{
  "model": "contrastive audio-text model",
  "dataset": "songs of 200 made-up bird species, synthesised, often over outdoor noise",
  "train_examples": 39062,
  "gain_aug_db": 10,
  "time_shift_ms": 100,
  "n_mels": 64,
  "hop_length": 320,
  "input": "log_mel",
  "spec_augment": false,
  "win_length": 400,
  "tokenizer": "word",
  "vocab_size": 50,
  "loss": "softmax",
  "embed_dim": 128,
  "encoder_arch": "resnext",
  "encoder_norm": "groupnorm",
  "encoder_activation": "relu",
  "encoder_weight_standardization": true,
  "encoder_depths": [4, 4, 4],
  "encoder_kernel_size": 3,
  "encoder_stem": "deep",
  "encoder_avg_pool_shortcut": true,
  "encoder_widths": [256, 448, 784],
  "text_encoder_causal": true,
  "text_encoder_width": 128,
  "text_encoder_layers": 12,
  "text_encoder_norm": "rmsnorm",
  "text_encoder_norm_position": "pre",
  "text_encoder_activation": "star_relu",
  "text_encoder_mlp_ratio": 2,
  "text_encoder_head_dim": 64,
  "text_encoder_fused_qkv": false,
  "text_encoder_bias": "all",
  "text_encoder_qk_norm": false,
  "text_encoder_parallel_block": false,
  "text_encoder_inner_norm": false,
  "text_encoder_positions": "rope",
  "init": "small_normal",
  "residual_init": "none",
  "optimizer": "adamw",
  "learning_rate": 0.0022,
  "beta1": 0.9,
  "beta2": 0.99,
  "eps": 1e-10,
  "max_grad_norm": 1.0,
  "ema_decay": 0.995,
  "max_steps": 4200,
  "batch_size": 64,
  "epochs": 6.9,
  "lr_schedule": "step",
  "warmup_steps": 80,
  "weight_decay": 0.1
}
Rows from block 8 of the text encoder of a small contrastive audio-text model, named by matrix and row number. Rows with one number belong to one neuron. Each number is 500 + 50 x the weight over its row's rms, rounded and kept within 0 to 999. All counts start at 0. Numbers have three digits each.
After each neuron's rows are labels from the 100 texts, of 14976, where the neuron reaches its highest value: "fires on" is the input token at the peak. Only what is clearly more common there than usual is listed. The data: songs of 200 made-up bird species, synthesised, often over outdoor noise.
# fc1: MLP up (text_encoder.blocks.8.mlp.fc1.weight, 256x128), inputs 0-127
# fc2: MLP down (text_encoder.blocks.8.mlp.fc2.weight, 128x256, transposed), outputs 0-127

fc1.187:549378470550555485522466544498482550487468492448482473449604501491566403527485395534452523511534455498569571456541504558540595528461483597548488561513445571477429575465602471502447460547554449406519507459553514509498463470538550559468461511536463507530526543498483458447522534509568485530586502452443595455438525449579523473437559446560561509495600584604502525440456465524512534423563
fc2.187:443472512427440557369491486518521489506518580502509488487452476532433438450552546462505487561519542481473491627446377439453473543465489524476524536428501569495542473521471543536544494467385527547435455392465487505558457422487555466495400476549525485570452537484571462581516484461580505461427506494579404539544492477457569505574431532531489514482607475428588555562471524492483443557462
fires on: "reverberant"; "<end>"

fc1.230:460500571507521495547528412494425532482503578476542504483495473477491464463498474488489396520450405556512436440498475498596522526461487549583540486508582478591468580546430488503518489479519462529541499539468440578493540520619499529419543539631523453528490477456508426438409525481495484487515441543497486527481556576479614431421408443373536504543566507497463425433556561392485488523514
fc2.230:508520573390422567496404568478484539528474518479529583510511517550550558498442604501534444591627496520433514609470412488544418467391574572441502558488523492567521411482512501420430450449478522580530514494465466455472521505512523529538440514497509535413456433488522495486462465506472517518551516460445438491455476535520533523434421489540468500569583419450540593469435535521542502492417
fires on: "<end>"

fc1.172:463440396438474404467474465406533541484511579485506392552508517475485469451476563434538500510419507388509407514492446493475517445480416495454537474460470440490593442583564507419545518425379513574506444448492456510496551539545445475519525485529401442458528477536570402522500475370457442526531472485555406555550521547420540564513467529484519505511451466444501517566554487500463522490503
fc2.172:428408580462507559496528466467468538468498478385484499604462445376543478568439513425560494553502498512512471534487516524578416616522571570572474529520501517486460527465398551509546496474445524465438488496456468443508510482437494428448405537481490479460429516494531454555424469526527536408474478548560473523619542517455522536547432496478460559604566534463506435528484489532461368501485
fires on: "muffled"

fc1.202:529421456439578524475493487447491495581545484450413532457475608466424414403508431435467451546499446503445503564480437458463457447446400456472553511435521520559485527566524525495500570453463449499540559450505422461524495476540550538529465532453510523634479512492413389509505411407432559459507505582558544560464530546455529469461438476510509417536580507484468530475547502409517552546459
fc2.202:455540461466467539415434533489522620515527595475496462475461536481535411526479497464537484532544503437468499619510473396572459474409422602486524590456456510533484537507520453452521433442420498499563508406518463526483554433572534545534420495566557508554431460428478486446513409469513435484504448551494473581432502460514508489466468490484465448552608508577451563540501572486551496438595
fires on: "harsh"

fc1.163:510518488540562556594454447558473563490470533507529474491531497457594486554486531553484540480543537534534517470603515503603483471493495645583451471527474533504564492486425395504477465530518575568497465474417513492482571457455428488403485475628548489617502498519474527410463528509554519457473376479485514506489480407543506533501477525479463604460511452583498469452444602486498427474583
fc2.163:532461471428439544434503467527493466563498548432532584467448524437457464471485581455547502520527497515430482662424401437475428506447512525532528501510490522463538394504462532515527502492452514574457472496607477435504465445484546493514414550467519492445423578529516430509454470451445487470437460570583491513515439481503547499538447489535416494478610456406478551480508431440563485613406
fires on: "<end>"

fc1.235:493451409505584488402446552487614472509620534565464385521623479499506473535453433505558543541481505415486525403440531568497571453512376487475506549445509515469496483492574512557496499460477476424453518474511509491552489441460507495555471351473521542476441510443588569506563489549541419535564547479473468552536509475535396486495546496534543493504421527514522475518463483484389522467518
fc2.235:525407478511507503422575476524544424429418464459460516462529437433541584544426576557520564466464487563426480438417536456545508549591497501595438432599436530469518414496437502493534494433424532497435466561477536518438461474508443521461564478470441564442547551481624515516461494526549438437457590468537515427517537539534444555543575591544492565517450483497576519514495549497482495522496
fires on: "9"

fc1.3:366413567545485498467508473492459538486490431529442489476423554499444502434476553483507384527459441491496407470544422544453464526525517520460501508544456493532437527437488444454524571462425444464517533582516468615446543567614470505515506536607510528526491451436550456569473417456492502473491399474502573450477550539513559574396480539583465493532460483506609475474498521535407490444469
fc2.3:527535412484463490540409516504555496587540524481503533422514546560489531438428495485559544585508551487430475592466535529441487426409438463459487511379475516489554391413543494540462554412446530536504445485567483432578470429483519469550487431500562538561480499487439498569528535532443523506446482493520436520548507566517481519480469559597433471454532476461575623493466437526628515544463
fires on: "quiet"; "<end>"; "hum"

fc1.165:461465541454526500510578420574488529408435520528500477530467546507450520529543477520485451428421409457499410421509497530556554552615464565548523452561502444525433562563472496477578454549491448421549522527453551498394540520531527490547553508511477419423524491519561455392501523526547437490542514547481488453448506493432508538489596450375545518501467501588463508558560517455413584468585
fc2.165:490484478490516516524552341477504490522486473447377559455411528483423495501480531412443512569504504488434502582484485497449427519464473467523530458448559458512514438547456552574462566495535484511521468515476517480511471440517469448443506477444528439604451488515465430521482460460408569387410443620545534476491520529471584498570406530521401464499438486437511493478595477419536518600493
fires on: "room"

fc1.175:454448470530549462569451469517507570580527565544439484493551553491432447451484471508507485594447511500521478589616545565438536444435505522447496524455561408531624518489552460504581596447460537555492443542346452499463512476508492526458443546553453505558564548528471484498500616531475533453439510498546403565493522507479623438540556512464422471510492435459548468507523518472540541452513
fc2.175:514503507451446629415520530495532536522484538500572608545432475494524576410509548416609498508584545533476492610515430412580407530479532571468481519503445559494558389429514476442471491454524497545448501478583489489503546559526490521531465580556534537492436541531497450459451406459509480428422458514497432461523488492569537521514496543523472430514590464498534561436457533563544480507405
fires on: "muffled"

fc1.149:513553450588594488486456532519462442549521485497484520520526512518474493469473474461497502543402488548501496478606511495534479505408347474534446534362515507522574627443530462589425473555403454561516553513484478519515515416568462565468537507582461564582488453451524530459528467554501572425519484475434539493453517455543505380494480496509533472486484437562492531457458501462504430373544
fc2.149:497446489423441597484487543482494509584531636414511506551490454531562540520467561474640526554584531450539467626448433422500453473494516515483498619488513571484566497410462440482502483500459522569464490500521453474505539415509516467458463552509475497453364467422573425508455438532500500475435423527523488539541517511561513458488484529540451457572553467483503546438477529517444434503398
fires on: ","; "quiet"

fc1.107:477479534557581420560427429516550479517525545453445449521559531495460466498447456522458454459366518487531547531478473508507533446495366496442521474401553440478547546472530475513513520485479449534535483485412456521536468534522461448477536402570402458547620499506511465531522500528424471483437476572454411513476398512481503501458423582512495454542468386529494418474454467491427531378571
fc2.107:433520549499425514502558588549460501454462538483533526539430533525554510419482581500568508558547559573496476571589461514606438595429528589506495541522472518491514473386470524421456511534435547519514546542548495447478502434538567499499479544580456550463475575452461454468389525469550506470500409516498457447498508513558548512504435475425463583490662452461455544493463533524570435473455
fires on: "muffled"

fc1.57:445436442446500410429453460505575544468550537567481490578470575528480454472449563425552455512449447429496446572544426471455546462541444542440521585496445485523534456501554408499518449530475552566521452570550469542439540490554535468582450456515484528542495452593544366493475495395409392507455482463447487499550428542556491517482515506511471407509516378581520481516464469536521536492489
fc2.57:502491525530469557540504491562513499490548593398549432569519438473518443506472576502559565573577518498560618501504512487573448614652479464569440585539542535509479518451493542390526513537486516535480509528555499497528459566518576520481461621531505518452502550432534515598493525500559516503575440525485466541533520429539503505466558530497569579498540608457507551532475487487519465420396
fires on: "hum"; "<end>"; "muffled"

fc1.173:511482407549553511547428465519422598515490537510541497543549526507542457488465529470527504474451540504437496460580434486559485522553464540572474502481422592476547529497476380524440438567466538567469533545504493511491513371492553524438410430593467496601426525549515526428446531471484523490480369457530641464511478513540525556530375477456505489537593460535500507435493582504502508524534
fc2.173:533538511466437579445439488523493476595546527490506487512521509531548423525477555430546519500517534461480525593540499437481445483478405507441545505404538577625564495526544500545513437537454537571511539545618524419478489369525525523493404469514488475551464574575505414409498480424454457473443389483559566515486450498445534448543455492444471448489575498555474577602497513485526546547503
fires on: "<end>"

fc1.110:458483531514603504514502455520473539438430510497412537495525517427536425496496502520473478534366469506507524473517440496602476532515486624495470529559495496544602547550388445505493499524430546461550480590391531502537495482522480466440512475577545496502436433422523525444402451501539543456473398530523551482535573522482506483519462517419435504543413480555464390449554609474423492496577
fc2.110:478467394437442488439522440430585513483502657475419464473480545481444514466512583432566445561600497431409449534465409488472459445509471479438518466465497484536487339523536492469555506459518474575519487481566431462471525434541515443531428479501489433488494578510541365480503445422468463498417440563534430543445496555487524550511475520501475480533520454479493566455541502500454507532450
fires on: "<end>"

fc1.131:476513531495591458438589480514552511429503575562534461524527586496551500480507470533506420472462410470528478420487518529520587544569460544488551472493530409541510597541475483482567498498442482427571508500466535523417584520518439499471587455478461449458530427524511450462479513470570462425526498534459561461431535579434446561459547482425586487486443543552448489537528515380382587491603
fc2.131:526455442432445565483478506499540482557490542387454568429474536484508437482480554432512483609532550473426490622513448499467374524372567480528536544482515562515532473516448541525512473468488527535446497480492474431534454425493516468487428521488513481556420527461501443485396453414448584393416446600536522514512458536512567458526404480463385515559518455517461540551509478489556507540471
fires on: "room"

fc1.213:450509496496649471518488461524415503554566446546477491543492584567527416488567482501466413485415424511575544488530480582464532567494550479513573471425507484518527542522565488506482488489417494566558436512472543496458487488552523582514541505523415425551549471534427537431532504504517577467568521538474613581377488516470563461454477468428484460492513584497468395510537484395495592491543
fc2.213:492618560449482545435473506532527518477528623453548528546455489550573531529506569502458493583515550436560509684470474491488505484423469606474523524512558531489595563517557545544519467537454491602534508424479435386493498367517525478484399509467528547454449475507568469440493492474532493506476427570427428543541480502488545493518488455447551455518576425493491538490461540465529496535452
fires on: "room"

fc1.136:435561555475564418456490521550498536472569561580520409621547503542457452466493530430583488444426563423562478497540430457445518475573513531488479544490443479514611466474549492476579512481398523570511368584531409511494478528497539494520439559490444471418519521542494398495534568450547480519482513455519502564521551483488546486492495497572546512539513451466528435562402564525398457466500
fc2.136:491480604553461502471489559541480529409470473547536399652450498523562443538560501481533413471598455513588499475476511442577487446533540546525464531578529532520433575498503487498524401558536473428456527439509572515481569566520407478482444544527437535443460447464581585403446484512559429484546497478449458525468456488463472465509533467455542538547542474580456492518526567546457410424521
fires on: "thin"

fc1.106:412503495478455455477578457534533574500552571554526411547520559463422461431453555438520430458378529365499470563512418461452472439493474524438512533496494446473556485503527506430570502447376573573544435442485452537452538538462493459513516493538446428476512457554536434539479498436519448534502425495521425591534516560487554528515452532460432437519419424543491477589512524472470573467540
fc2.106:442437530476469550434551489515519553412479511495491526644501454382528471539448524454587480458579527498509477494470488464625468592540607551564481474593476555413478499472459527432554505488415521522383512523470492437508493498483488428476421531478498503405489550524595480502413493474572482415464452501537462536567509450436474573558472541496495555551520465488515461521502566527445383491504
fires on: "muffled"

fc1.12:413466573495538407516493548559433556496570561557478452577501544552463409513510469433511429513424457442563467520575426461499489459516486568498550556513456477534536547501499497447510476448453589488532363549477423481483536535529537527541460526521487418504463544466481447423480504440563474521489459493495472581486553444399621490456475446467480506599532493564482413616503542506449471410572
fc2.12:469494602527467498460468592512458544443454577500533452606469504516543436484548507553583458494580479469543518460518497413557516446502534593505512563550460556536494605463480468488489434545499475484432578533480515495469586513566501522481421605535461532444411518465527569441453429522536445536554489473475556521479521493488501503398485451497555538618594509550485475465451548509454383366510
fires on: "thin"

fc1.231:545422506644556348528495561581558470433538583479556467524562434487521443548473465558493551487479472562503572481558487549476585505476511455573499544467516453523454562475553442559463455537400547516535457480528435455517402472493521549526492464487479479490559529491489495477470587530498494560586449428445556480492469489639451429428484477522558541538483515493538445512490537479450575392546
fc2.231:475508504440470559429541494541551484529484555497473479546448537558452536488475597468541497443443591474534518540436386409475457484509629551436505460563516501530494494453552488534536458537470483541473460421607505415443489464525493472535460556513476551545498511524493433423492600450479508451445430524654418547534441546361544540513499503532410530518551499450488536542501482482551589532433
fires on: "reverberant"; "<end>"

fc1.125:475456552500635503560423449414455483562546525405361499518473514564433404468539473456502447610413427548517572548496528543460541455422393498501589576384511539534514580494526490489504551488481415520603512510488414528536501431510533535520484510502541531563483509466471468517557469499385580417506501533473529482462551532520560445479443509496479476563489532505484490500564484449480506469470
fc2.125:490538475451460559540421571510440579515515527404539554401455454539571458533539441448488540536532532483476588598527437477532434455410469565507482570461539532496542566525498558487405493519431518432588455421544455401572530461542569508530406455528529580517474511460473507446519512527518515484585505558490436520509472392509463455480489477502543434509637570547425518491446543460549480457515
fires on: "harsh"